python train.py --image_size=32 --objective="epsilon" --targets=["side"] --num_classes=2 --activation="elu" --upsampling="transposed_conv" --lr=0.021 --adamw_lr_other_params=0.00091 --grad_clip=3.0 --epochs=12.9 --lr_schedule="cosine"
Rows from block 6, named by matrix and row number. Rows with one number belong to one channel. Each number is 50 + 10 x the weight over its row's rms, rounded and kept within 0 to 99. All counts start at 0.
# convs0: first 3x3 conv (model.mid.2.convs.0.weight, 192x192x3x3, standardized in use), inputs 119-125, a 3x3 kernel for each
# convs1: second 3x3 conv (model.mid.2.convs.1.weight, 192x192x3x3, standardized in use, transposed), outputs 119-125, a 3x3 kernel for each
convs0.128:55 60 49 58 60 58 51 43 44 45 45 48 48 50 57 58 67 21 46 49 59 42 52 40 47 53 38 53 45 47 51 48 47 67 50 50 34 40 43 31 56 46 53 37 52 45 45 55 48 71 65 57 60 49 43 45 36 44 49 46 31 41 50
convs0.129:47 54 51 53 49 56 71 34 66 44 44 53 40 57 56 43 54 53 50 57 48 56 60 54 53 60 67 47 41 35 50 61 37 48 49 61 53 56 47 44 38 50 58 46 57 42 62 61 59 56 61 53 52 73 62 62 43 56 52 51 67 47 41
convs0.130:43 33 48 57 45 66 71 42 65 31 42 46 40 67 39 54 57 62 36 41 35 42 48 51 50 45 38 41 34 39 60 47 61 60 49 47 62 51 60 54 56 70 47 50 54 54 49 67 56 46 62 40 58 42 51 30 49 43 55 47 38 27 53
convs0.131:58 54 46 36 40 74 44 78 48 53 47 32 52 48 40 42 53 51 57 50 55 51 56 44 61 60 45 49 47 49 65 39 47 54 51 57 49 60 40 53 63 49 55 60 55 52 50 52 37 48 57 50 67 46 51 56 52 55 69 54 51 55 51
convs0.132:47 61 58 48 51 46 41 45 54 49 60 59 45 57 48 57 65 47 47 59 41 46 28 65 38 67 53 44 39 65 60 53 42 58 50 31 42 43 46 50 42 33 41 45 50 56 42 47 64 55 47 44 35 45 47 59 53 48 61 64 67 56 48
convs0.133:40 61 65 40 56 62 37 52 49 54 43 53 53 50 57 56 54 37 34 58 63 62 45 57 59 45 36 30 38 51 46 59 64 40 55 42 46 50 44 48 50 57 52 44 53 50 58 57 36 49 68 51 53 48 50 53 51 47 59 52 44 51 52
convs0.134:33 40 65 50 62 53 55 52 50 50 66 44 57 49 63 43 56 60 57 67 41 55 50 56 66 49 48 32 51 51 48 60 46 64 52 67 46 41 46 57 51 47 60 44 60 25 47 63 54 42 54 51 59 41 63 48 50 40 50 55 32 45 53
convs0.135:53 57 58 59 50 58 54 40 48 58 53 57 53 46 43 52 56 39 53 49 65 54 60 25 41 36 44 43 60 64 44 73 47 55 48 46 41 50 47 59 35 58 44 58 58 49 64 55 41 51 53 46 43 46 39 52 57 49 62 59 45 36 52
convs0.136:47 58 57 34 29 68 60 58 76 57 50 47 59 35 47 42 55 56 46 49 41 52 48 61 53 47 50 49 38 47 44 51 56 56 40 46 45 52 49 56 50 36 58 49 55 40 43 58 67 47 44 46 50 53 37 49 55 46 57 48 56 44 52
convs0.137:49 40 53 45 32 62 33 36 51 47 56 49 58 53 33 57 65 43 52 54 40 33 62 36 61 47 54 57 50 49 46 59 51 48 34 49 69 57 51 45 64 37 53 55 51 44 58 48 46 56 37 63 55 60 55 45 41 62 59 33 58 80 68
convs0.138:38 58 41 66 55 40 66 48 55 53 45 41 54 46 62 56 57 53 70 49 43 53 53 49 40 57 42 37 45 51 44 46 71 52 46 59 48 51 52 58 50 41 58 54 42 61 48 55 55 48 39 45 42 44 59 51 49 54 40 46 57 41 30
convs0.139:42 39 42 40 40 61 47 54 43 61 40 55 41 54 42 57 64 42 57 45 63 56 39 48 51 40 50 54 38 56 51 60 39 45 41 32 52 44 57 60 39 49 60 47 55 55 63 61 48 66 46 47 49 46 59 41 50 38 47 57 41 57 43
convs0.140:56 62 48 33 43 67 51 35 46 43 43 44 35 49 61 52 47 31 60 46 43 35 55 54 46 58 38 60 44 51 47 36 48 50 53 63 46 52 47 38 50 48 51 45 48 53 58 48 57 42 37 46 41 34 61 56 53 56 58 57 63 48 53
convs0.141:42 49 50 34 54 57 49 54 37 42 63 59 40 33 40 44 39 50 49 43 53 48 46 45 45 56 43 49 70 45 66 49 53 56 62 65 38 50 47 51 48 53 57 35 47 49 46 42 47 44 50 56 67 66 31 59 59 45 44 51 56 46 50
convs0.142:45 63 60 44 67 49 43 44 51 50 61 46 62 47 49 49 45 37 72 58 52 67 52 48 63 49 59 55 44 43 46 51 55 42 37 47 54 37 62 49 42 36 52 37 26 30 81 47 52 45 58 30 43 49 50 66 40 47 41 54 49 43 55
convs0.143:56 47 51 62 64 57 50 66 49 45 35 46 42 44 61 52 58 47 50 61 40 59 28 68 58 38 66 60 63 41 48 52 66 57 51 42 38 53 49 49 60 46 52 50 42 48 53 47 49 58 48 58 44 29 42 45 45 50 46 47 62 58 33
convs0.144:51 65 41 41 34 47 54 27 65 38 53 59 52 54 49 43 53 35 53 40 49 36 48 63 36 57 67 36 41 49 51 64 39 53 50 46 55 50 46 59 54 40 41 43 35 55 76 49 58 54 56 47 41 63 38 53 51 53 48 47 53 57 63
convs0.145:67 49 50 35 52 54 39 85 66 51 52 84 55 47 22 48 42 38 49 46 45 46 54 67 60 57 43 46 62 39 54 47 51 42 44 66 50 56 43 45 48 47 44 53 58 49 29 27 45 41 35 64 40 61 60 48 50 50 57 54 58 62 55
convs0.146:46 69 48 26 49 62 41 56 59 47 49 41 49 53 56 49 35 42 53 47 68 46 42 53 53 40 60 42 45 44 46 40 46 50 45 70 38 42 56 57 52 50 49 48 49 69 64 65 55 44 48 34 39 40 48 44 43 60 41 51 62 43 53
convs0.147:55 35 30 57 48 41 57 60 43 34 54 51 42 51 46 44 52 45 47 55 59 49 56 39 53 38 57 53 53 54 65 60 64 33 37 55 52 60 59 54 49 46 49 35 42 50 38 30 63 52 27 71 38 50 54 60 67 38 56 30 54 55 46
convs0.148:61 62 42 63 36 46 54 43 57 45 35 36 49 33 46 37 41 43 51 52 35 40 48 48 71 48 57 51 46 50 48 37 40 50 36 47 64 47 45 49 55 59 39 49 35 68 53 64 34 52 60 46 34 45 51 55 44 55 54 57 60 60 51
convs0.149:45 49 58 46 67 49 41 66 60 35 35 39 59 44 49 48 36 64 63 51 41 53 54 62 52 58 44 46 50 54 51 65 49 46 54 59 55 58 54 57 56 50 52 44 53 64 53 44 48 45 62 53 53 45 23 53 30 40 48 51 54 59 50
convs0.150:64 62 68 66 48 46 43 51 46 39 51 54 52 47 55 43 50 74 36 37 45 49 55 39 40 65 59 44 44 47 41 53 52 39 53 59 42 46 41 52 51 49 57 46 53 52 54 62 51 60 68 36 30 47 48 37 57 37 45 56 51 58 40
convs0.151:63 56 64 54 46 60 42 49 39 51 61 46 43 52 51 47 36 54 40 31 28 69 54 69 50 62 65 49 51 36 52 41 42 39 52 46 49 54 37 59 53 55 56 39 57 59 57 42 51 43 61 33 61 31 38 47 42 43 40 37 48 64 59
convs0.152:54 42 72 41 44 33 47 54 53 45 52 49 38 41 34 36 50 43 34 41 29 56 59 47 47 49 66 54 34 43 38 56 54 60 41 61 47 64 43 64 48 54 46 60 50 55 49 51 71 67 61 62 69 48 55 50 48 56 60 71 44 56 58
convs0.153:52 50 58 38 51 49 64 51 60 49 53 68 53 52 51 48 25 54 60 56 49 45 48 60 31 49 55 33 39 48 51 63 49 41 41 62 51 56 42 47 53 46 53 58 40 49 56 53 49 60 41 48 56 44 41 47 48 46 60 51 52 45 50
convs0.154:28 47 56 16 56 42 28 26 31 66 36 47 44 35 39 64 45 57 46 37 60 30 51 46 42 62 37 34 62 50 56 56 58 45 57 46 50 58 53 43 41 53 68 50 48 38 39 42 44 63 68 51 51 45 48 53 41 63 41 41 35 40 34
convs0.155:55 57 49 69 40 42 64 32 18 44 52 57 31 40 35 44 83 62 62 56 44 68 55 59 52 48 54 64 58 53 50 39 41 56 53 37 55 51 50 49 42 48 51 39 44 36 31 35 50 68 37 63 47 47 47 65 46 56 57 58 43 35 60
convs0.156:49 50 44 68 43 65 57 39 72 60 47 54 55 42 36 62 57 42 49 57 54 52 47 27 43 44 48 75 49 42 48 39 49 42 59 61 61 60 40 39 48 48 47 49 46 47 49 48 50 33 53 51 32 59 59 46 62 47 57 52 70 30 41
convs0.157:31 40 50 32 38 56 31 70 66 58 53 34 66 75 65 60 66 27 41 55 51 45 43 57 53 34 41 52 55 32 44 49 57 47 36 71 47 44 57 47 43 62 52 52 66 41 53 47 41 77 60 61 48 46 42 46 45 57 46 41 51 44 47
convs0.158:53 37 45 53 36 57 54 61 52 46 48 54 61 54 52 41 46 44 42 51 60 42 55 58 51 68 43 46 48 53 45 46 55 44 47 62 45 42 46 42 58 47 46 43 50 64 66 49 42 44 45 54 37 43 50 50 56 45 33 44 47 53 43
convs0.159:64 60 42 73 33 58 66 48 48 48 40 41 43 30 37 60 50 60 45 42 43 32 37 47 45 50 41 48 54 65 71 47 36 44 51 62 55 53 58 58 55 44 59 38 63 32 48 53 46 60 53 49 28 56 47 45 41 43 48 52 52 67 54
convs0.160:23 39 65 58 54 44 48 50 54 36 51 45 29 65 55 55 40 67 32 54 55 48 55 40 50 49 32 47 63 43 46 67 56 53 51 60 41 51 54 44 51 58 49 54 45 44 49 40 56 72 57 58 59 52 56 40 46 45 45 60 59 54 57
convs0.161:57 44 50 75 49 39 40 38 45 35 50 48 49 63 48 54 49 46 53 55 39 47 49 52 49 59 40 71 62 50 51 50 52 38 52 56 57 51 52 41 59 55 59 44 56 55 52 50 59 42 64 45 60 37 60 61 43 43 40 45 52 68 54
convs0.162:42 47 45 44 67 38 54 50 44 49 53 49 34 61 61 49 40 39 49 51 55 37 55 55 45 40 44 39 38 50 54 52 46 43 43 44 48 49 39 55 38 34 55 47 56 52 44 48 39 64 33 56 51 47 48 51 49 44 34 44 47 44 54
convs0.163:32 33 48 43 52 45 51 58 76 43 48 39 41 50 48 41 52 58 51 41 57 45 43 57 54 50 49 46 54 44 30 45 51 50 71 49 46 58 60 60 39 59 52 52 51 53 60 64 51 48 51 39 47 61 40 60 43 48 50 55 43 52 59
convs0.164:45 63 50 54 48 56 39 61 50 61 56 51 60 38 70 59 47 47 44 52 71 53 51 48 52 43 46 56 64 51 62 63 49 67 60 48 53 69 62 42 70 58 47 45 51 37 63 55 54 49 47 42 46 68 54 60 31 48 42 44 46 40 54
convs0.165:39 31 50 54 42 36 49 46 68 36 56 33 43 37 57 50 48 57 38 59 52 45 41 47 45 38 56 27 50 79 52 54 56 52 55 52 53 40 42 48 50 56 58 46 52 54 48 56 53 48 47 45 57 51 58 45 48 62 34 55 46 39 58
convs0.166:48 46 37 45 54 45 40 48 66 36 34 51 53 28 46 51 39 63 52 42 54 58 51 43 27 51 29 54 43 58 55 56 40 44 64 60 51 52 58 66 53 63 52 58 54 64 45 66 52 57 58 35 49 47 58 45 41 52 46 56 53 53 38
convs0.167:60 46 55 25 29 45 50 43 35 46 42 45 56 48 46 65 48 52 59 46 63 56 38 54 43 51 40 56 55 47 45 50 40 48 30 59 45 47 57 48 73 45 47 53 57 49 49 63 47 39 53 42 44 44 53 60 53 52 46 43 54 51 57
convs0.168:49 46 27 31 40 51 36 43 44 72 56 59 45 34 39 58 55 34 44 48 67 46 39 36 61 55 34 50 34 59 61 39 38 45 36 55 55 54 49 47 47 48 53 44 65 65 52 43 54 49 26 60 30 38 61 51 36 50 46 46 47 46 57
convs0.169:60 40 29 54 60 71 50 50 48 64 48 59 59 48 36 58 49 62 60 43 62 46 53 46 28 71 66 52 61 49 51 54 34 30 43 59 47 58 51 44 43 59 54 50 58 55 71 43 51 44 49 64 54 32 51 51 44 39 55 54 63 48 56
convs0.170:41 48 32 45 39 37 47 36 32 50 47 50 52 41 78 47 24 57 61 47 47 49 64 24 55 55 73 48 64 56 45 61 45 53 36 55 45 52 50 46 40 42 54 48 69 41 46 41 41 43 55 51 50 33 52 63 43 43 57 47 51 55 50
convs0.171:43 50 48 52 60 41 61 46 49 59 49 61 61 42 53 77 53 48 65 52 58 45 40 47 48 52 49 56 44 51 50 45 52 42 55 56 46 47 41 67 53 44 51 55 43 55 44 49 60 62 51 63 48 51 54 58 52 59 50 56 51 25 56
convs0.172:64 68 51 50 49 56 41 58 43 64 29 45 25 38 60 53 43 52 54 47 51 36 33 66 59 53 61 68 46 52 50 47 52 39 63 51 45 49 46 45 42 46 53 52 35 52 50 37 38 60 57 47 37 48 45 47 62 35 37 57 50 57 48
convs0.173:58 62 47 45 89 47 39 46 24 40 57 48 56 55 45 67 35 36 62 59 57 58 45 40 49 41 53 56 55 44 48 25 49 56 67 32 41 47 41 52 44 53 46 44 54 58 87 38 53 55 33 48 58 43 55 58 53 55 43 58 53 56 64
convs0.174:57 61 57 51 52 37 50 55 39 50 58 64 47 53 30 35 53 44 54 66 43 62 55 35 59 38 43 65 53 39 65 49 56 41 42 54 48 56 75 53 57 51 60 42 43 41 48 57 38 63 44 66 39 53 60 66 62 52 64 48 46 35 56
convs0.175:48 58 55 45 59 51 57 36 45 51 42 52 34 62 50 57 52 41 63 33 46 42 52 75 59 43 47 54 46 54 50 52 57 54 54 54 43 48 51 47 53 34 45 49 49 48 52 48 60 47 59 60 39 43 68 53 65 56 29 51 50 41 41
convs0.176:26 43 52 56 58 62 47 68 39 34 49 53 58 51 52 54 53 48 71 43 60 53 36 38 57 48 27 52 46 55 56 52 60 71 29 52 65 61 53 47 42 52 57 59 48 36 37 52 55 63 34 56 37 55 55 45 44 39 48 45 62 57 54
convs0.177:53 39 61 44 45 76 69 51 26 53 48 61 60 55 72 43 58 37 53 38 45 32 53 51 63 42 61 61 42 42 47 45 44 64 53 33 54 60 51 54 41 57 53 50 78 37 55 61 42 54 46 69 46 55 43 41 51 46 41 27 43 57 30
convs0.178:49 46 54 47 64 45 60 44 51 54 59 47 55 54 57 49 62 65 41 49 66 53 43 70 56 46 70 30 53 47 56 43 52 53 61 47 44 45 62 57 57 51 55 30 40 63 40 46 39 51 29 37 52 51 35 52 58 55 47 63 54 51 49
convs0.179:45 45 38 21 37 50 48 64 60 65 74 44 49 59 46 42 44 44 51 40 64 50 57 65 45 62 40 56 48 42 54 69 26 71 73 49 47 46 39 54 63 42 54 56 55 69 45 59 34 51 47 51 49 59 53 41 50 46 30 38 36 60 46
convs0.180:58 29 55 47 51 53 40 55 61 30 37 45 55 33 30 49 56 34 41 51 48 50 35 27 53 55 53 44 61 43 57 37 58 46 39 49 35 59 66 50 54 47 54 52 44 73 60 67 50 56 61 60 44 65 53 44 52 55 44 48 43 44 42
convs1.128:52 62 54 45 47 43 52 46 55 57 41 38 55 60 65 50 65 50 38 50 53 75 32 54 54 59 67 51 27 71 58 47 49 42 53 28 55 48 49 71 24 56 53 45 63 48 55 43 50 45 44 64 48 49 60 53 46 34 38 59 45 53 53
convs1.129:43 40 60 52 45 44 58 54 63 39 64 63 51 50 46 43 51 51 50 53 53 45 60 67 32 40 56 29 52 49 47 52 62 56 51 61 69 71 48 50 53 62 35 43 28 59 55 53 56 46 42 67 45 49 53 60 64 55 38 56 50 54 54
convs1.130:50 43 53 45 52 39 61 47 57 47 51 54 60 46 51 43 42 40 52 57 61 60 40 55 34 38 63 55 48 60 46 44 76 56 54 65 66 40 57 54 24 38 42 58 33 45 37 42 55 61 52 59 35 47 45 36 66 42 54 38 56 47 39
convs1.131:34 43 40 41 31 43 34 50 36 60 54 51 41 48 56 42 63 42 49 46 43 40 48 52 45 45 49 51 58 53 33 50 60 76 58 46 47 59 45 54 50 42 57 55 40 48 57 60 62 38 44 51 56 43 40 58 47 41 34 55 42 68 45
convs1.132:47 42 60 60 57 34 58 63 43 51 52 45 44 47 42 48 43 36 58 39 66 52 39 66 72 37 41 66 37 53 52 33 52 37 63 42 30 72 38 53 53 35 52 49 60 50 58 45 59 49 41 59 49 47 63 55 65 41 35 50 40 61 65
convs1.133:64 39 50 44 48 56 62 45 48 57 66 46 45 54 38 61 26 73 67 49 55 66 57 57 46 61 57 61 65 54 45 38 50 46 46 28 55 36 53 59 50 48 46 35 54 59 52 42 62 74 51 49 37 37 58 47 49 41 66 35 28 32 56
convs1.134:45 39 45 39 45 43 47 54 46 63 47 46 52 52 66 37 40 52 52 62 42 59 38 44 46 46 53 41 57 37 38 38 45 61 63 47 49 56 39 55 52 41 55 54 44 62 83 50 52 65 31 47 61 63 51 54 43 44 56 34 52 56 42
convs1.135:58 64 49 53 47 55 53 47 42 43 52 37 42 52 43 56 53 31 44 36 34 58 47 38 50 57 46 58 50 48 51 38 34 44 36 58 48 60 52 59 51 61 47 56 51 62 51 66 64 41 42 39 47 51 44 52 51 58 52 42 44 45 40
convs1.136:43 59 53 57 52 40 48 61 62 59 61 50 49 69 42 45 34 40 49 54 49 52 68 52 54 45 57 39 39 41 40 34 59 47 56 62 62 60 52 51 42 50 46 47 40 50 39 44 73 44 41 44 48 47 61 46 50 58 46 35 52 53 41
convs1.137:38 58 48 53 47 59 46 35 45 60 46 42 53 50 46 44 53 37 42 45 30 40 51 45 42 41 52 51 41 50 56 49 41 56 51 36 51 54 37 68 48 49 43 49 64 57 53 43 54 62 25 47 64 66 51 55 56 55 48 62 56 35 56
convs1.138:55 40 51 43 59 58 40 56 37 50 55 44 50 38 56 48 46 79 50 60 30 52 56 58 46 20 63 42 53 51 58 54 35 41 56 47 55 60 37 62 53 69 47 45 52 40 66 36 47 66 51 47 47 52 56 47 50 57 53 62 51 33 52
convs1.139:56 28 43 50 55 49 45 53 33 55 56 58 51 45 48 56 49 54 41 46 44 64 55 59 32 56 36 41 57 54 34 50 43 61 37 44 61 56 41 54 59 15 48 60 49 50 50 47 40 28 47 50 40 32 57 57 50 54 44 57 44 40 54
convs1.140:51 39 37 49 43 29 42 54 46 50 41 49 64 34 55 30 45 59 37 65 70 44 49 54 52 47 57 48 53 36 40 60 39 65 56 50 34 65 34 55 44 42 59 46 50 53 51 58 48 39 58 58 39 57 50 46 61 35 33 47 43 47 70
convs1.141:60 52 50 60 42 61 76 46 53 66 44 61 53 51 66 68 56 61 48 41 37 63 66 50 72 44 46 47 47 48 48 37 28 37 48 58 49 52 40 62 57 47 25 46 61 42 62 59 43 49 55 61 40 40 52 53 66 66 59 60 39 51 48
convs1.142:33 37 60 49 42 53 59 38 52 41 50 63 35 45 54 62 36 52 58 35 44 51 29 40 63 43 58 48 30 53 43 66 46 46 57 36 57 64 44 51 49 61 28 40 62 50 56 43 48 44 35 59 48 50 49 54 47 41 55 49 50 46 38
convs1.143:43 52 45 65 42 50 52 49 56 39 42 51 50 54 45 54 35 66 56 45 50 40 48 53 39 39 62 44 43 37 37 42 51 56 72 23 50 56 63 48 49 61 54 47 55 45 53 38 42 44 54 37 38 54 51 49 53 50 54 37 47 47 51
convs1.144:40 54 59 71 47 49 65 39 64 28 55 69 53 48 38 62 49 42 60 32 50 34 59 41 45 47 61 46 55 50 41 55 43 25 57 56 60 49 54 32 33 56 33 63 55 70 60 39 49 35 52 49 45 56 66 54 48 46 44 46 59 64 38
convs1.145:24 45 45 70 35 52 60 40 61 63 44 46 29 52 34 61 50 69 40 51 57 42 57 38 47 59 42 51 57 46 73 51 59 41 66 37 70 42 52 43 46 59 50 59 46 54 57 61 49 40 58 46 47 58 51 52 54 36 58 46 47 55 23
convs1.146:50 43 48 57 48 46 46 55 55 47 52 74 51 52 50 47 55 46 67 56 63 56 39 46 42 40 32 48 45 45 65 40 49 59 56 35 57 66 43 53 47 46 54 48 60 60 56 54 43 45 62 37 37 59 61 46 59 50 56 45 51 46 40
convs1.147:55 58 53 53 50 55 55 32 38 64 65 57 56 53 36 53 47 55 49 33 53 42 51 62 31 42 42 57 51 51 37 34 69 38 49 47 51 48 44 70 57 58 56 42 55 44 42 43 51 61 57 47 49 60 41 39 46 65 59 50 51 59 56
convs1.148:59 49 50 38 61 50 62 67 36 40 40 56 42 66 29 54 46 63 39 60 54 59 48 34 55 59 60 73 44 41 57 45 58 47 58 67 52 48 56 45 59 54 48 36 72 49 52 44 45 48 39 57 53 33 53 56 43 62 48 64 45 49 47
convs1.149:71 65 58 63 47 41 52 56 50 44 59 50 57 50 51 39 43 51 45 58 61 46 59 46 53 54 55 47 44 46 49 54 32 38 45 57 49 76 62 36 42 56 38 38 31 38 50 48 56 32 47 61 29 43 44 52 61 53 41 61 63 41 43
convs1.150:58 60 51 60 52 41 49 38 66 56 37 56 59 54 41 47 57 54 41 78 71 44 27 37 45 33 47 47 51 52 49 57 66 22 37 57 57 48 50 62 32 46 53 42 65 53 47 53 52 53 39 45 51 40 39 48 47 52 43 36 57 76 56
convs1.151:51 40 48 48 38 61 38 53 57 51 49 60 38 51 25 47 62 24 56 34 58 46 43 55 66 49 50 48 45 50 69 66 59 57 35 48 51 50 50 40 58 39 53 45 37 59 45 60 48 51 43 53 48 49 38 44 56 57 50 69 64 50 44
convs1.152:58 47 49 53 52 46 51 52 56 44 40 50 59 51 69 47 39 48 38 49 38 44 56 43 60 66 52 44 52 53 52 52 42 44 33 55 40 51 60 34 40 51 58 43 52 43 64 33 71 44 29 63 61 56 60 62 39 46 51 39 45 58 53
convs1.153:46 55 46 55 57 45 45 51 25 53 40 41 56 43 54 41 43 63 54 52 50 56 39 51 28 52 44 44 77 40 45 48 45 56 46 47 49 40 51 40 47 67 69 58 37 57 49 50 55 56 37 49 62 59 47 46 54 64 43 45 40 54 53
convs1.154:63 41 60 51 63 54 46 41 27 59 41 59 58 45 33 53 60 57 34 45 37 45 58 57 57 62 61 64 32 60 55 57 43 53 39 55 58 53 60 53 55 55 37 61 56 54 42 57 46 61 52 42 43 56 52 43 63 53 62 53 52 49 50
convs1.155:54 45 52 45 52 56 38 42 49 56 56 46 36 47 46 66 40 51 41 50 40 52 39 41 59 48 62 52 61 51 53 41 31 62 35 58 48 53 56 68 70 61 47 42 54 51 51 62 48 59 51 46 44 42 47 46 40 60 58 49 45 34 53
convs1.156:58 32 67 39 51 67 48 54 70 36 43 60 28 45 57 53 44 41 42 39 43 43 56 54 63 42 39 43 60 45 54 40 46 34 38 51 47 50 53 45 38 47 37 44 32 55 39 47 67 51 52 55 52 49 64 44 60 61 58 54 60 54 76
convs1.157:35 59 58 65 52 58 46 49 45 60 41 67 36 40 51 41 49 52 36 71 36 49 62 44 72 61 42 60 57 48 53 63 47 64 63 36 59 38 54 46 44 62 44 33 60 38 66 45 40 56 67 59 55 57 53 61 38 48 68 41 43 43 55
convs1.158:40 58 41 55 54 65 52 49 45 54 66 59 46 47 57 60 31 41 50 54 50 54 73 39 36 55 43 37 33 44 59 69 49 52 55 56 51 56 45 52 64 56 30 51 56 58 62 54 48 45 45 40 69 58 48 43 36 50 37 50 60 38 51
convs1.159:47 39 40 49 75 19 54 30 53 43 35 42 47 60 40 52 53 56 43 54 53 61 47 29 54 51 54 29 42 60 33 41 52 26 48 37 40 62 35 72 56 49 49 67 54 36 50 42 53 47 29 44 54 79 62 39 41 46 45 56 50 47 60
convs1.160:58 66 63 64 52 60 56 45 58 52 48 41 47 46 59 51 59 65 51 38 50 51 43 44 54 52 73 53 50 66 55 49 24 48 54 41 31 44 38 49 51 61 37 50 62 62 65 46 59 30 27 53 48 44 49 54 55 61 64 52 43 40 52
convs1.161:56 55 64 47 37 42 51 46 54 51 57 51 45 50 22 41 40 61 51 52 42 40 45 36 50 62 44 57 41 56 60 68 41 57 62 38 27 54 56 42 78 63 43 37 56 48 57 56 45 51 57 59 42 34 53 57 46 70 60 55 46 43 64
convs1.162:49 59 50 56 59 45 49 43 67 35 39 43 44 42 34 53 48 36 47 51 39 57 58 46 30 64 46 52 55 47 25 61 64 50 38 48 59 42 53 55 47 58 50 59 44 51 49 52 53 37 49 47 52 55 40 59 38 42 71 42 41 58 43
convs1.163:51 57 62 53 43 48 47 34 67 31 52 63 36 52 54 48 62 36 53 41 47 36 59 38 46 82 52 47 50 54 57 44 47 47 69 56 58 57 30 50 54 45 62 44 58 59 63 50 49 49 41 45 54 43 66 58 62 48 45 56 57 44 50
convs1.164:42 41 50 46 54 58 60 56 45 75 46 47 58 59 39 47 59 53 48 53 52 67 35 48 53 47 64 67 55 63 45 62 58 59 25 52 47 53 52 68 53 60 62 53 63 49 47 60 55 55 57 37 49 57 48 46 37 64 70 51 55 75 56
convs1.165:36 45 51 29 62 51 37 65 57 54 58 58 50 47 33 53 54 45 63 52 36 42 43 39 50 43 55 32 48 40 61 49 57 55 46 44 56 46 62 62 53 49 68 57 64 55 60 48 66 68 60 46 49 55 52 57 40 62 53 44 44 49 52
convs1.166:53 64 61 58 57 46 56 54 53 62 49 56 73 59 44 46 57 44 39 53 49 48 33 54 54 60 56 64 42 50 43 44 59 59 43 42 56 59 60 55 59 44 55 48 59 54 44 45 56 46 60 65 37 54 40 52 51 41 40 51 45 52 66
convs1.167:43 46 54 49 47 45 65 49 55 51 40 46 32 46 44 47 48 53 53 48 55 35 46 38 39 56 37 38 55 53 44 34 77 52 49 60 42 53 42 35 41 32 60 65 54 53 56 54 55 56 26 48 62 49 42 48 41 50 37 41 53 56 49
convs1.168:71 59 54 56 59 42 47 73 46 61 40 53 53 44 69 56 60 33 37 45 34 47 38 59 41 50 53 39 52 71 47 47 60 41 46 54 43 45 50 51 61 56 53 38 50 49 52 51 51 53 44 57 38 41 63 52 35 72 44 59 44 60 51
convs1.169:54 39 49 48 44 50 45 23 39 57 48 49 34 38 54 56 41 60 31 45 32 67 51 55 60 54 37 51 41 44 49 42 56 54 57 80 50 65 61 49 45 57 43 52 36 51 76 55 45 51 60 51 49 59 48 70 59 76 53 53 47 57 53
convs1.170:42 48 54 67 38 37 40 56 49 46 49 65 39 43 40 51 59 56 67 50 49 34 54 69 39 55 50 62 45 42 41 56 55 44 50 54 58 64 34 65 41 60 49 55 55 68 44 67 49 39 54 52 50 48 38 41 61 50 51 39 45 54 51
convs1.171:46 52 45 55 54 44 53 25 41 46 50 52 65 35 69 53 60 67 35 50 65 51 63 60 60 49 46 46 44 46 41 53 44 57 32 44 51 68 49 49 40 60 51 38 54 57 50 57 61 50 47 36 53 59 47 44 46 54 54 45 56 51 56
convs1.172:54 41 35 35 48 49 19 53 54 52 42 57 40 31 43 63 64 33 68 56 35 46 48 45 55 56 43 52 44 43 68 45 59 54 31 39 71 53 54 50 53 37 49 35 49 51 56 48 54 50 53 69 54 56 58 51 42 63 69 52 50 54 70
convs1.173:48 45 46 36 66 53 48 53 33 43 52 50 68 53 46 50 51 41 65 33 47 61 48 54 22 47 50 59 44 34 68 42 70 53 47 50 61 47 54 57 59 41 46 47 53 62 43 46 50 53 52 55 52 44 51 52 39 48 40 77 69 48 50
convs1.174:38 47 54 50 48 49 62 47 30 48 60 54 36 42 51 68 40 49 44 39 71 53 43 53 61 47 54 41 45 61 37 49 60 50 52 54 52 67 42 44 45 44 51 47 59 61 41 38 45 41 48 43 59 52 63 41 44 58 47 45 49 37 41
convs1.175:39 45 53 57 60 37 56 61 55 60 60 54 44 47 61 66 73 45 65 41 52 51 55 48 55 46 40 43 61 67 53 49 37 50 49 51 52 30 32 56 58 48 61 53 78 48 43 58 46 45 51 48 54 52 77 68 48 50 64 46 50 71 32
convs1.176:47 47 64 61 57 44 54 49 57 48 44 51 55 59 36 50 67 38 52 41 57 56 39 60 61 45 62 32 46 67 39 45 66 53 41 34 60 47 45 40 52 64 36 36 55 54 61 51 62 54 44 58 55 42 50 40 49 53 59 41 59 51 54
convs1.177:39 43 51 71 46 54 46 58 31 34 48 40 53 42 59 42 51 36 46 56 37 53 56 31 53 54 42 50 56 44 38 65 43 49 60 63 59 33 47 45 50 67 54 40 53 52 46 51 57 59 50 62 47 55 27 44 51 52 44 63 66 44 52
convs1.178:45 46 54 45 31 57 48 60 59 45 55 60 41 45 53 55 32 53 54 36 57 50 42 56 49 57 44 47 53 29 23 59 49 63 50 44 66 43 54 53 48 54 48 62 47 61 66 40 54 59 60 48 64 46 42 51 64 61 53 56 67 59 50
convs1.179:63 38 35 54 67 49 41 48 40 52 56 62 49 63 39 37 34 41 46 65 61 57 35 44 54 54 26 59 46 46 62 51 44 53 37 41 47 43 58 65 53 55 50 40 53 58 63 39 66 57 36 47 47 46 39 43 55 64 52 45 63 64 64
convs1.180:40 71 52 63 58 70 50 56 53 42 52 52 35 52 51 56 66 62 56 49 44 53 71 38 40 63 65 41 54 42 53 64 43 66 43 33 50 52 37 66 45 56 22 39 77 65 53 39 66 24 37 42 49 57 50 75 36 47 60 54 48 69 37